Rows from block 3 of the audio encoder of a small contrastive audio-text model, named by matrix and row number. Rows with one number within an expert belong to one neuron, the router's apart. Each number is 128 + 24 x the weight over its row's rms, rounded and kept within 0 to 255. All counts start at 0.
Before each expert's rows are labels from the 100 clips, of 14848, where the router gives the expert most weight on average: "strongest on" is what is common among them; "loudest" is the band of the loudest frequency at the time of the peak. Only what is clearly more common there than usual is listed. The data: phrases spoken by 400 fixed synthetic voices.
# router: router (encoder.blocks.3.mlp.router.weight, 32x192, trained with AdamW), inputs 0-95
# up: expert up (encoder.blocks.3.mlp.up, 32x384x192), inputs 0-95
# down: expert down (encoder.blocks.3.mlp.down, 32x192x384, transposed), outputs 0-95

# expert 28
strongest on: /ŋ/
loudest: 250 to 500 Hz
router.28 [ 65 142 101 178 119 128 152 152 128  96 119 125 161 148 107  89 104 111 136 128 151 153 141 101 118 144 142  97 150 157 113 109 110 124 118 122 118 109 113 104 152 111 122 128 102 132 127 141  86 112 134 146 127 112 134  96  99 113 120  92 148 123 129  95 136 150  91 132 130 127 156  91  89 127  95 140 164 158 134 102  89 111 202 108 135  88 120 134  84 110 143 105 106 105 138 153]
up.0 [122 110 150 116 129 142 105 140 129 113 120 171 123 162 151  91 165 159  99 155 141 122 143  87 139 120 139 116 165 114 122 128 126 150 155 143 120 160 153 112 145 112 102 111 144 137  93 136 143 131 120 147 107 119 174 101 106 109 100 114 120 128 115 153 149 134 101 127 171 167 127 150  82 146  94 174 100 116  87 118 108  97 123 124 127  98 169 170 174 132 126 158  75 125 142 134]
down.0 [134 145 121 136 126 144 131 114  90 129  74 130 141 154 151  69 115 116 136 115 142 103 110 150 137 109 109 129 123 110 150 157 122 104 113 168 104 140 134 121 115 141 152 131 125 100 149  91 106 116 149 114 132 109 127 104 114 107 102 165 133 149 138  74  79 101 118 126 145 159 111 100 126 127 151  70 123 115 120 143 149 134 128 136 150 182 120 156 128 130 147 126  99 120 136 139]
up.1 [150 117 113 129 112 127 139 113 168 137 156 162 122 158  60 135 123 164 119 107 111 140  71 114  92 127 118 116 113 183 138 143 134 128 108 124 180 127 174 106  99 129 121 168  73 158 129 106 100 111  82 119 167 115 151 115 162 100 102 142 156 154  78  97 124 141 154 122 128 113 166 111 167 156 134 129 151 122 124 161 124 162 140  89 145 121 127 130 125 127 144 144 140 107 123 142]
down.1 [164 150 120 132 140 110 103 133 148 130 133 121 126 140 154 159 144 134 169 122 162 158 159  67 179  95 182 118 106 109  92 120 119  84 162 151 147 139 113 168 168 130 107  93  95 125 141 142 180 110 107 104 136 124 150  93  80 171  94 107 112  95 148 158 107 128 134 109 143 124 160 146 128 118  91 125 100 146 183  97 127  74 131 115 120  99  95 155 103 131 111 176 142 133 151 127]
up.2 [170 131 138 120 136 107 128 169 143  85 161 129 155 124 162 173 148 132 105 106  79 168 148 122 133 123 151 140 150 156 118 153 121 160 137 184 135 113  97 151 113  99 138  88  76 124 123 174 152 154 114 117 118 121 111 147 166  92 104  80 155 140 140 116  86 136 148 126 164  88 135  95 133 117  99 126 140 156 126 133 130 136 141 120  97 112 123 149 138 137 114  92 189 127  94 132]
down.2 [112 142 113 102 108  91 141 131  87 149 129 117 174 145 104 117  81 113  97 138 142 122 144 141  98 137  99 107 114  89 126 188 132 119 114 126 116 155 174 155 113  98 110 134 155 157 114 120 158 108 119 133 107 123  98  85 117 123 144 144 106 103  89 120 157  98 135 155 118 129 163 157 130 102 140 105 125  95 166 130 141 131  79  89 143 143 147 174  96  65 144 144  98 144 124 129]

# expert 8
strongest on: /oʊ/; /ɔ/; slow speaker
loudest: 500 to 1000 Hz
router.8 [148 140 137 156  91 134 133 145 107 135 127 115 112 127 152 127 151 138  84 142 153 110 134 134  65 157  88 121  89 117  94 130 134 122 133 114 105 116 149 124 131 169 145 136 136 119 169 130 113 118 130 140 110 138 130 148  75 104 140 135 170 116 121 102 143 203 121 134  96 168 126 139 130 131 146 101 121 146 149 121 129  86 102 195  93 133  96 120 106 124  87 154 110 113  89 117]
up.3 [163 139 135 153 137 154 160 130 127 138 111 111 136 147 118 171 123 107 118 169 140  84 108 131  93 162 135 135 152 123 136 120 163 121 134 128 144 156 182 158 142 146 119 106 140  97 147 108 172 137  78 112 162 141 126 126 105 141 201 126 141 124 164 160 145 149 100 129 128 106 115 126 155 157 119 163 137 121 110 136 132  84 130 150 158  91 167 144 102 127 171 110 112 116 146 150]
down.3 [147 129 122 113 118 150 145 122 109  93 148  95 119 130 126  57 177  74 120 121 131 118 172 117  77 109 111  98 118  75 160  95 110 141 146 102 121 188 148 104 114 125 144  97 156  83 126 108 153 138 113 148 126 135 124 120 139 106 123 129 154 129 151  99 134 147  92 178 119 143 184 146 108 120  80 138 152 148 139 158 175 143 155 113 153 151 134 124 135 123 121 111 161 157 106 118]
up.4 [152  90 148 134 117 126 126  98 129  97 125 136 162 134 125 120 108 149 100 122 119 146 118 122 135 119 141  71 146 125  92 129 112 189 165 117 128 119 150  99 134 113 117 132 184 110 171 155 137 136 110 150 161 153 102 152 147 158 112 134 118 128 140 161 101 135 133 141  96 142 120 107 130 150 150 131 138 132 111  98 121 115 102  78 164 143  97  99 161  89  94  78 116 103 125 147]
down.4 [124 154 102 140 136 152 105 101 107  80 127  91 130 107 147 141 117 119 117 115 173 166 106 138  86 132 113 118 149 122 140 132 121 131 118 148 106 125 117 122 115  92 152 123 102 104 160  89 128 126 124 128  96 147 183 136  92 154  86 131 154  82  99 147 114 134 121 118 140 147  66 121 104 161 164 144 172 102 113 159 116 109  93 168  75 106 145 129 136 121 142 148 119 148 121 143]
up.5 [ 84 140 133 123 114 136  83 134 116 204 130 154 112 146 142 111 116 134 121 165  93 122 137  82  99 138 117 144 121 112 134 146 168 101 169 124 138 135 172 155 127 134 139 127 112 130 157 132 114  73  93 158 132 119 130 107  70 145 142 131 138 121 145 116  88 127 110 114 117 123 139 122 145 129 126 127 118 148 112  96 131 160 109 139 119 108 135 105 175 172 133 146 125 125 140 136]
down.5 [120 146 132 106 126 115 137 108 169 133 118 116  93 136 143 121 124 132  72 151 139 108 151 113 144  94 126 134 122 167 122 102 112 121 112 144  88 148 132 102 153 112 129 100 121 100 142 140 123 156 125 115 126 138 143  90 177 109 114 111 131 130 133 136 176 150 109 113 154 120  76 141 152 160 136 112 142 169 152 111 115 118 133 123 159 169 141 172 132 133 116 154  86 120 172 123]

# expert 13
strongest on: /ɝ/; /w/; /m/; /aʊ/
loudest: 500 to 1000 Hz
router.13 [121 140 181 156  99 129 121 143 106  80 155 149 169 120 109 131 146 146 107 145 161  96  81 150 110 163  78 119 125 124 125 120  85 151  70 168 137 153 129  98 116 117  93 126 116 101 117 155 109  92 116 167 151 146 101 135 136 120 140 135 130 120 111 150 152  79 157 129 142  80 170 102 134 138  97 142 127 112 124 106 111 153 170 179 103  80 133 138 110  78  90 125 109 140 132 124]
up.0 [160 136 143 116 107 174 117 177 136 137 151 181 129 134 137 142 166 117 153 160 156 120 106 151  50 124 195 174  84 122 135 129 128 120 107 144 157 150 124  78 135 154 145 124 164 156 102 107 120 129 144 180 106 112 132 175  90  83 144 153  85 121 108 146 126 102 130 135 112 134 157 105 146  96 151 139 156 131 167  92 138 156 157 106 127 104 125 178 149 135 112 126 132 132 118 166]
down.0 [122 155 121 142 150 129 111 137  86 112 152 141 120 121 145 154  96 129 112 148 118 112 165 116 118 146  85  98 118 146 142 118 114  98 151 146 122 123 123 157 102 195  48 156 122 162 156 157 140 144  46 125 177 131 122 122 146 139 146 171 117 115  81 113 174 156 106 137 140  93  96 128 152 123 111 112 115 112 112 138 141 116 105 148 130 150 116 130 193 123 134 114 104 140 134 142]
up.1 [125 128 159 126 148 125 160 150 118 149 149  90 180 109 172 145 122 167 148  78 129 124 173 122 151 152 147 153 109 132 100 100 151 103 137 101 108 130 126 140 104 158 121 146 142 100 103 114 118 116 107 167 141 125 134 101 171 132 147 146  92 145 114 104  93  89 137 148 135 166  97 118 146 117 131 123 161  99 152 100 164 137 152 116 160 156 185 114  90 140 131 129 136 147 140 144]
down.1 [120 103 147 121 128 123 166 118 117 102 150 131 145 138 132 160 121 180 145 135 157 181 126 133 131 136  72 144 149 147 150  98 127 130 141 107 209 139 113 124 125 128 101 104 106 112 117 131 141 112 114  70 149 152  71 126 142 133 157 151 160 113 120  75 166 127  91 140 117 174 166 137 102  91 126 144 147 126 156 162 123 124 117  83 127 117 126 139  94 148 169 134 130  91 144 114]
up.2 [117 108 133 109 101 110 137 140  97  65 121 131 145  79 150 120 110 125 121 116 122 163 115 129 153 127 136 119 137 126 110  69 141 109 163 138  73 122 140 168 167 115 120 110 114 107 154 134 164 141 120  99 112 105 135 134 129 124 135 149 144 143 127 164 109 151 163 133 115 113 111 128 124 139 153  99 130 143 110 138  93 133 178 111 164 172  82 171 191 178 135  89 164 145 147 161]
down.2 [136 134 159  95 103 144 121  97 128 135  89 132 152 139 120 139  94 121 152 148 118 141 120 122 126 179 108 120 146 108  98 114 123 126 101 104 121 110 128 149 129 143 125 104  89  98 153 147 143 122 158 143 142 120 112 147 125 138 103 105  82 130 127 147  52 152 138 139 111 110 141 126 129 183 129 118  87  94 121 148 131 138 132 116 128 135  84 121 117 130 146 140  72  80  81 146]

# expert 4
strongest on: /i/; slow speaker
loudest: 250 to 500 Hz
router.4 [ 92 157 117 104 141 128 130 119 125 132 135  90 133 141  97 123 131 141 143 123 124 129 103  96  96 132  91 145 130 110 107 119 100  90 118 132 101 112 142 122 175 107 149 122 102  71 114 104 133 168 126 139 120 147 155 119 102 121 148 152 111 120 150 103  83 142  98 151 122 104 153 120 177 153 146 140 131  91 115 144 149 149 156 106 130 120 134 154 140 144 144 123 137 104 172 137]
up.0 [ 42 124 135 132 104 142 113 126 141  97 136 143 188 155 120 123 124 134 156 204 144 113 142 116  92 144 126 100 136 139 150 133 102 143 121 100 179 147 117 133 131 128 140 114 151 131 160  49 121 105 104 141 171 122 106 100 167  95 143 157 132 150 135 159 133 136 105  97 134 139 105 147 103 142 155 121 123 136 139 153 134 145  96 120 155 127 153  89 118 104 126 116 108 160 146 140]
down.0 [150 183 149 152 117 132 138 142 155 150 145 108 138  84 118 167 158  91 161 134 118 129 120 134 132 162 114 104  85 132 131 116 145 112 135 114 127 141 137 147 126 105 147 115 141 122 127 143 110 112 143  82  87 123 111 141 139 127 107 116 155 140 129 154 120 135 114 147  84 132 112 129 156 154 138 155 138 133 141 137 123 165 160 108 174 142 110 123 157 186 123  77 121 106  94 127]
up.1 [140 140 112 126 129 149 129 161 138 120 108 112 148 101 112 142 110 123 133 122 128  90 134 141 176 114 137 113 108 149 144 141  87 122 107 124 125  93 121  87 138 135 140 109 125 146 130 146 114 106  97 149 145 146 148 108 107 128 137 147 143 125 114 113 137 125 132 157 128 126 155 140  90 149  65  86 161 121 135 133 117 110 136 152 100 167 117 117 122  72  93 113 113  93  98 141]
down.1 [101 124 148 111 131 119 137 151 131 128  87 137 139 113  90 149 177 108 118 146 165 127 118 146 127 124 127 141 118 127 137 107 153 135 139 154  79 139 111  76 155 144 147 153  82 131 149 101 115  98 131 145  92 100 109 108 139 135 118 107 151 143 102 110 179 138 145 144 169 139 154 149  99 150  83 129 185 128 170 149 108 109 146 118 117  90 100 145  96 101 150 134 143 117 146 115]
up.2 [142 139 156  91 126 158 121 149 134 112 149 111 141 108 137 110 118 123 121 109 116 128 140  80 162 105 187 148 143 137 138  93 148 133 121 143  76 118  93  93 116 114 152 145 130 140 151 174 107 114 142 113 144 133 173 112 136 147 116 134 175 143 107 151 140 135  98  88 124 148 175 156 124 181 148 125 137 123 108 161 100 142 130 127 113 105 136 171 132 159 173 116 128 137 111 113]
down.2 [104 127 113 132 132  54 112 181 117  72 108 167 135 125 119  97 101 166 121 109 147 148 118 140 136 150 131 133 113  86 152 139 111 149 148 120 124  49 107 105 137 168 143 100 110 135 121 138 135 129 114 145 114  95  89 137 115 128  85 127 166 107  89 125 156  88 157 140 133 113 131 110 132 134 102 135  96 144 145 128  95 103 111 123 155 118 102 150  76 135 117 118 117 135 140  97]

# expert 23
strongest on: /ɪ/; /k/; /h/; child-like voice
loudest: 2000 to 4000 Hz
router.23 [143 129  72 121 120 116 139 154 115 130 119 133 145 103 165 144 118 105  90 114 139 166 102 116 121 131 150 150 150  88 139  95 179 124 144 132 104 107 143 135 148 142 167 102 118 105 151 106 113 187 142 136 180 117 171  86 136 135 102 146 123 114 144 146 128 122 131 162 127 116 135 137 133 182 140 166 144 121 157 193 134 109 139 143 143 106 122 129 139 153 151 108 107 147 118  93]
up.0 [143  95 131 149  97  86 110 137  79 178 168 116  96 151 175 133 135 129 128 159 147 155 137 124  90 116 113 125 147 133 170 134 122 117 131 125 116  95 146 125 140 133 112 157 108 127 130 162 169 123 131 103 133 141  70 144 124 128 142 130 127 115 131 106 149 118 102 106 120  95 137  85 117 124 157 142 148 136 135 130 123 145 128 134 143 148 124 139 135 161 107 154 132 169  92 150]
down.0 [ 77 141 111 128 120 115 129 145 107 109 125 112 141 116 119  82 136 139 141 139 140 106 126 155 135 112 162 139 108 114 115 134 145 139  84 142 116 109 152 123 134 125 108  97 115 118 126 152 122 109 126 147  91 108 117  87 150 131 122 130 153 114 106 180 134  97 114 209 126 109 102 115 146 160 128 120 150 136 109 137 125 130 113 116 107 120 141  96 113  91 123  78 155 124 192 136]
up.1 [137 122 129 134 152  97 127 122 151 116 151 148 142 104 152 114 100  83 117 141 108 134 164 185 111 109 100 176  88  96 138 168 172 194 173 146 145 133 119 162 161 142 124 122  81 185 105 103 153 143 125 132  99 135 146 127 119 112 144 109 145 108 104 124 186 128 111 111 161 145 147 156 124 136 133 104 145 155 128  95 160 123 121 121 134 154 147 195 133 141 141 188 143 116 100 101]
down.1 [141 117 144 101 151  80 137 163 131 137 168 122  98  91 119 130 111 116 113 124 109 127  94 122 133 122 100  89  74 114 169 156 126 124  96  90 103 154  51 159 142  72 115 125 143 167 135  92 135 130 138 163  93  91 154 101 112  99 118 113 114  94 117 146 137 131 123 171 159 126 183 153  99 120 131 123 115 145 108 107 117 162 103 114 137 113 121 136 159 139  94 110 130 174 166 161]
up.2 [ 74 108 106 129 120 129 144 152 110  99  95 103  71 100 141 100 118 160 119 110 162 108 140 139 172 172 144  87 148 112 109 162 146 139 151 128 141 129 156 132 115  92 141  78 137 120 171 124 132 141 127 165 136 182 156 175  90 122 160  98 128 100 149 114 125 124 106 113 150  99 114 164 116 131 132  88 135 138 118 133 156 101 142 144 111 116 138 138  87 126 136 144 121 152 162 134]
down.2 [ 88 101 117  86 107 159 154  84 202 164 136 122 121 130  95 165 149 152 152 104 124 135 152 137 119 105 125 151 159 146 158 125 111 124  99  84 127 107 143 116 155 149 149 132 132 159 127 156  69  96 144 110  92 145 146 103 144  93 105 123 150 134 117 137 126  84 168 149 156 104 156 123 146 147 114 106 114 126 131 146  90 163 140 163  88 100 151 148 153 124 129 179 122 161 140 121]

# expert 27
strongest on: /ɑ/; reverberation; /aɪ/; slow speaker
loudest: 500 to 1000 Hz
router.27 [105 125 162 160 133 137 129  56 165 108 136  96 134 121 136  93 176 162 171  89 130 155 151 108 125 125 140 131 123  98  99 165 118 135 109  75 132  97 139  95 127 140 156 142 155 119 152 140 158  99 133 139  96 143 160 161 105 140 127 112 150 172 112 132 126 125 133 130 108 151 108 160 146 148 111 101 120 186 107 174 133 134 119 159 136 120 142 188 128 156 134 160 143 150 120 111]
up.0 [160 133 151 126 128 112 103 110 136 108 128 120  96 126 101 102  74 113 119  93 132 156  97 148 132 118 126 117  95 169 130 110  98 154 124 104 172 153  95 129 130 149 115 107 159 100 142 178 178 138 114 140 137 177 107 105 140 111 124 110  93 102 135 130 130 127 135  82  89 130 140 125 149 121 116 119 110 150 125 140 106  81 136  80 128 144 153 170 168 129  96  73 111 147 111  76]
down.0 [126 150 125 112 114 160  79  85 154 149 127  96 136 101 157 149 138 134 164 109 134 126 164 120 149 158 142 145 147 129  93 135 122 138 126 105 109 127 170 135 105 141 139 137 136  93 109  97  87 133 126  94  81 139 125 129 124 124 135 121 132 150 163 163 161 146 102 168 116 125 135 156 151 101 134  82 140 132  97 102 121 149 159 157 141 105 158 123 132  99 166  74 122 101 145 183]
up.1 [142 127 149 119 123 164 188 179 107 114 120 122 149 114 172 118 111  87  89 127 167 108 101 149  94 149 118 161 134  72  87 133 155 111 131 139 127 146 116 140 109 106 106 140 128 161 155 121  67 146 158 104 153 166  93  89 146 100 161 121 104 130 119 129 145 160 127 144 135 149 144 146 116 113 107 115 132 120 119 156 112 143  95 158 113  95 163 103 139 117 109 152 124 122 120 112]
down.1 [164 142 118 121 139  85 136 126 119 111 133 128 151 115 152  95 113 123 137  94 137 123 134 147 121 114 146 129 145 135 149  78 133 127 157 181 115 135 125 113 140 121 107 135 127 112  98 114 153 137  85 119 102 133 154 156 123 154  90 110 146 110 137 171 121 116 140 108 106  95 115 143 149  89 139 135 139 145 145 152 110 125 161 119 122 155 100 152 148 144 129 130 105 194 155 100]
up.2 [114  78  89 162  90  91 116 128 109 105 140 130 124 146  69 159  96 123 105 167 134 106 140 132 166 144 143 140 109 134 139 148 134 165 109 131 147 166 120 100 135 159 144 138  97 123 105 143 136 121  89 132 124 129 113 120 120 134 100 107  98 115 135 183 125 123 139 136 141 160 118 114 121 110  76 140 157 146 106 137  97  93  89 106 149  91 109 130 107 121 129  82 113 141 119 126]
down.2 [112 144  76 129  96  94 119 106 108 141 133 133 151 114 153 147 100 104 120 124 131 133 129 156 116 139 145 114 104  99 123 121 126 118 169 101  96 135 131 127 127 149 150 135  46 128 119 122 141 133  78 110 145 101 136 129 137 129 115 167 141  84 122 192 149 156 103 129 140 131  91 154 152 112 130 144 154 149 151 139 125  94  90 128 124  94 134  68 127 113 141 131 139  94 117 114]

# expert 18
strongest on: reverberation; /ʃ/; /tʃ/
loudest: 2000 to 4000 Hz
router.18 [105  80 159 105 110 128 122 136 127 165 122 129 113 148 127 159 115 120 146 117 120 160 125 151 150 110 161  90  76  83 160 156 106 154 123 131 192 118 112 112 107 121 107 157 117 114 126 112 167 178 110 102 116 101 160 144 140 121  99 114 146 101 136 147  90 161 122 145 111 100 101 153  83 127  95 139 166 114 140 130  81 125 123 157 117 144 103  91 180 158 120 140 115 129 153 170]
up.0 [167 140 159 134 144 104 138 141 120 209 167 143 109 153 147 118  97 110 115 113  95 127 150 129 126 119 123 152 114 117 125 150 113  99 145 143 142 112 117 115 123 178  62 165 159 134 136 164 123 118 141 166 138 108  71 147 153 137 109 119 144 178 103 133 123 169 157  96 153 141 127  91 114 135  75 112 144 125 112 115 108 120 103 108 159  96 154 144 116 136 163 177 171 134 163 144]
down.0 [174 110 111 141 145 150 106 162 133 136 124 120 137 116 123 176 116 110 138 124 124 101 133 148  69 169 143 175 100 138 122 141 117 143  95 143 104 168  94 146 132  82 142 151  95 114 144 151 171 155 121 131 158 130 123 114 130 105 118 117 121 117 111 136  85 116 116 132 129  89 101 110 154 120 112 164 151 127 152 181 139 165 166 112 134 102  94 142 108 150 120  89 101 113 134 107]
up.1 [119 140 169 137 129 147 151 161 125  63 141 152 105 143 111 171 157 151 117 112 134 104 162 136 121 137 153 162 133  79 126 135 143 118 121 138 134  92 155 141 165 133 104 135 116 145  80 149 136 131 115 142 149 132 112 102  99 129  84 133 128 130 107 130 118 155 134 104 106 157 166 158 176 158 128 118 107 114 132  95 145 130 144 113 116 154  74  93 145  79 118  91 113 105 116 140]
down.1 [119 136 128 129 176 136 145 155 135 103 139 115 102 166 113 180  78 122 161 111 138 161 137 169 141 153 128 143 120 110 142  94 136 138 140 125 156 109  89 138 119 154 175 128 119 118 144 119 171 145 129 120 129 109 153 112 135 153 111 106  84 140 113 142 123 109 147 129 117 142  84 145 130  88 170 128 100 112 144 155 116 155 130 128 164 127 100 102 121 109 107 125 140 111 208 135]
up.2 [136 113 194 129 192 141 104 126 145 184 130  80 168 161 113 152  93 134 121 106 155 127 105 134 135 128 146 175 141 143 150 100 123 134 134 130 125 105 116 148 143 148 137 136 124 130 117 131 103 135  97 146 149 131 175 157 170 149 141 170 133 158 153 182 123 125 139  94 161 125 113  77 119 162 116 105 130 147 142 116 147 125 145 123 126 116 127 120 134 106 106 119 128 142 113 123]
down.2 [155 138 108 132 133 143 175 128 156 120 135 168 155 146 124 109 142 106 213 137 135  96  84 110  85  96  95 138 119 143 147 154 108 125 115 126 118 147 120 158 144 118 101 130 132 137 143 114 147 155 141 120 101 113 128 121 124 126 101 112 126 134 105 125  99  73 125 139 108 142 146 118 138 166 106 147 117 118  90 137 149 126 119 137 103 121 138 131 146 129 111  71 111 104 130  99]

# expert 19
strongest on: /u/; /j/; /θ/; text has "threw"
loudest: 250 to 500 Hz
router.19 [137 158 138 134 158 147 143 102 107 107 126 157 149 118 169 155 115 150 175 136 157  97 115 139  86 170  69 148 143 138  87 132 109 147 107 116 131 165 167 144 133 126 148 114  22 110 117 118 130 118 124 173 117  95 113  92  93  99 116 121 119  99 143 150 156 147 137 139 120 126 130 124 154 123  98  86 112  82 121  83 150 128 113 123 131 113 102 122  99 151 135 133  96 148 111 128]
up.0 [138  56 188  59 110 115  98 135 141 154 141 101 109 137 142 113 122 167  81 109 132 129 137 124 108 129 130 115 104 100 116 142 124 145 143 127  79  78 107 128 118 123  84 131 140 107 112 121 119 141 108 116  86 131 142 135 101 115 119 117 142 123 135 113  92  98 179 131 112 146 128 102 102 141 145 120  71 142 186  93 119 119 101 148 148 104 137 143 109 140  84 150 172 136 154 154]
down.0 [124 168  99 121  97 100 129 126 115 138 123 134 146  85  69 162 157  77 115 128  67 139 129 116 142 107 165  91 121 166 131 150 140 101 122 133 163  98 102 147 122 103 154 104 137 165 111 122 125 103 130 124 120 141  95 105 103 127 163 135 124 138 142 123 106  96 135 141 131 114  90 123 133 118  83 127 135 145  73 167 122 114 152 142 173 128 142 125 146 135 119 165 122 152 159 139]
up.1 [148 131 110 162 138 189 173 132 152  84 140 129 155 107  91 177 142 146 122 123 127 146 130 115 116  99 110  80 137 136  90 130 172 132 142 171  77 130 119 122 117 119 146  80 154 109 124 128 135 191 138 121  81 149 118 121  90 137 154 147 123 150 125 165 133 130 139 110 128 131 114  84 131  82 173 118 127  94 143 114 197 142 129 127 113  87 107 111 112 114 127  84 124 106 111 124]
down.1 [ 73 132 171 149  98 148 136  98 137 134 105 186 133 141 152 147 146 121 123 146 159 125 130 142 140 122 152 111 155  93 116 109 129 113 153 116 145 138 124 108 184 123  90 111  99 115 130 139 149 125 139 142 178 105 127 167 133  92 159  99 110 148 150 130  70 110 119 106 129 127 141 109  91 140  89 114 145 153 140 115  87  80 107 155 188 173  96 112 112 101 138 145  85 152 132 106]
up.2 [150 123 143 135 109  90 101 120  89 142 125 109 154 140 147 113 113  99 100 127 134 137 164 156 120 153  95 192  99 162  80 123 104 130 142 115  90 121 133  90 110 151 130 140 133 147 122 131 121 129 116  86 116 126 173 130 131  89 105  99 112 164 124  89 129 125 115 128 137 130  78 136 105  68 121 160 115 138 106  94  99 149 105 136 131 128 162 125 123 108 127 118 107 113 127 145]
down.2 [142 112 138 139 149 138 151 162 177 127  90 149 169 116 119  71  95 141 153 167 140 146  93 133 114 102 144 129 154 112 118 142 160 121 146 121 122 145 133 140 168 132 164 138 127 151 124  84 127 153 114 140 149 128 125 123 128 131  96 125 134 139 116 119 137 109 138 147 118 154 160  85 158 102 160 109 104 117 125 130 111 118 111 110 111  96 131  96 135 173 129  99 107 137 137  65]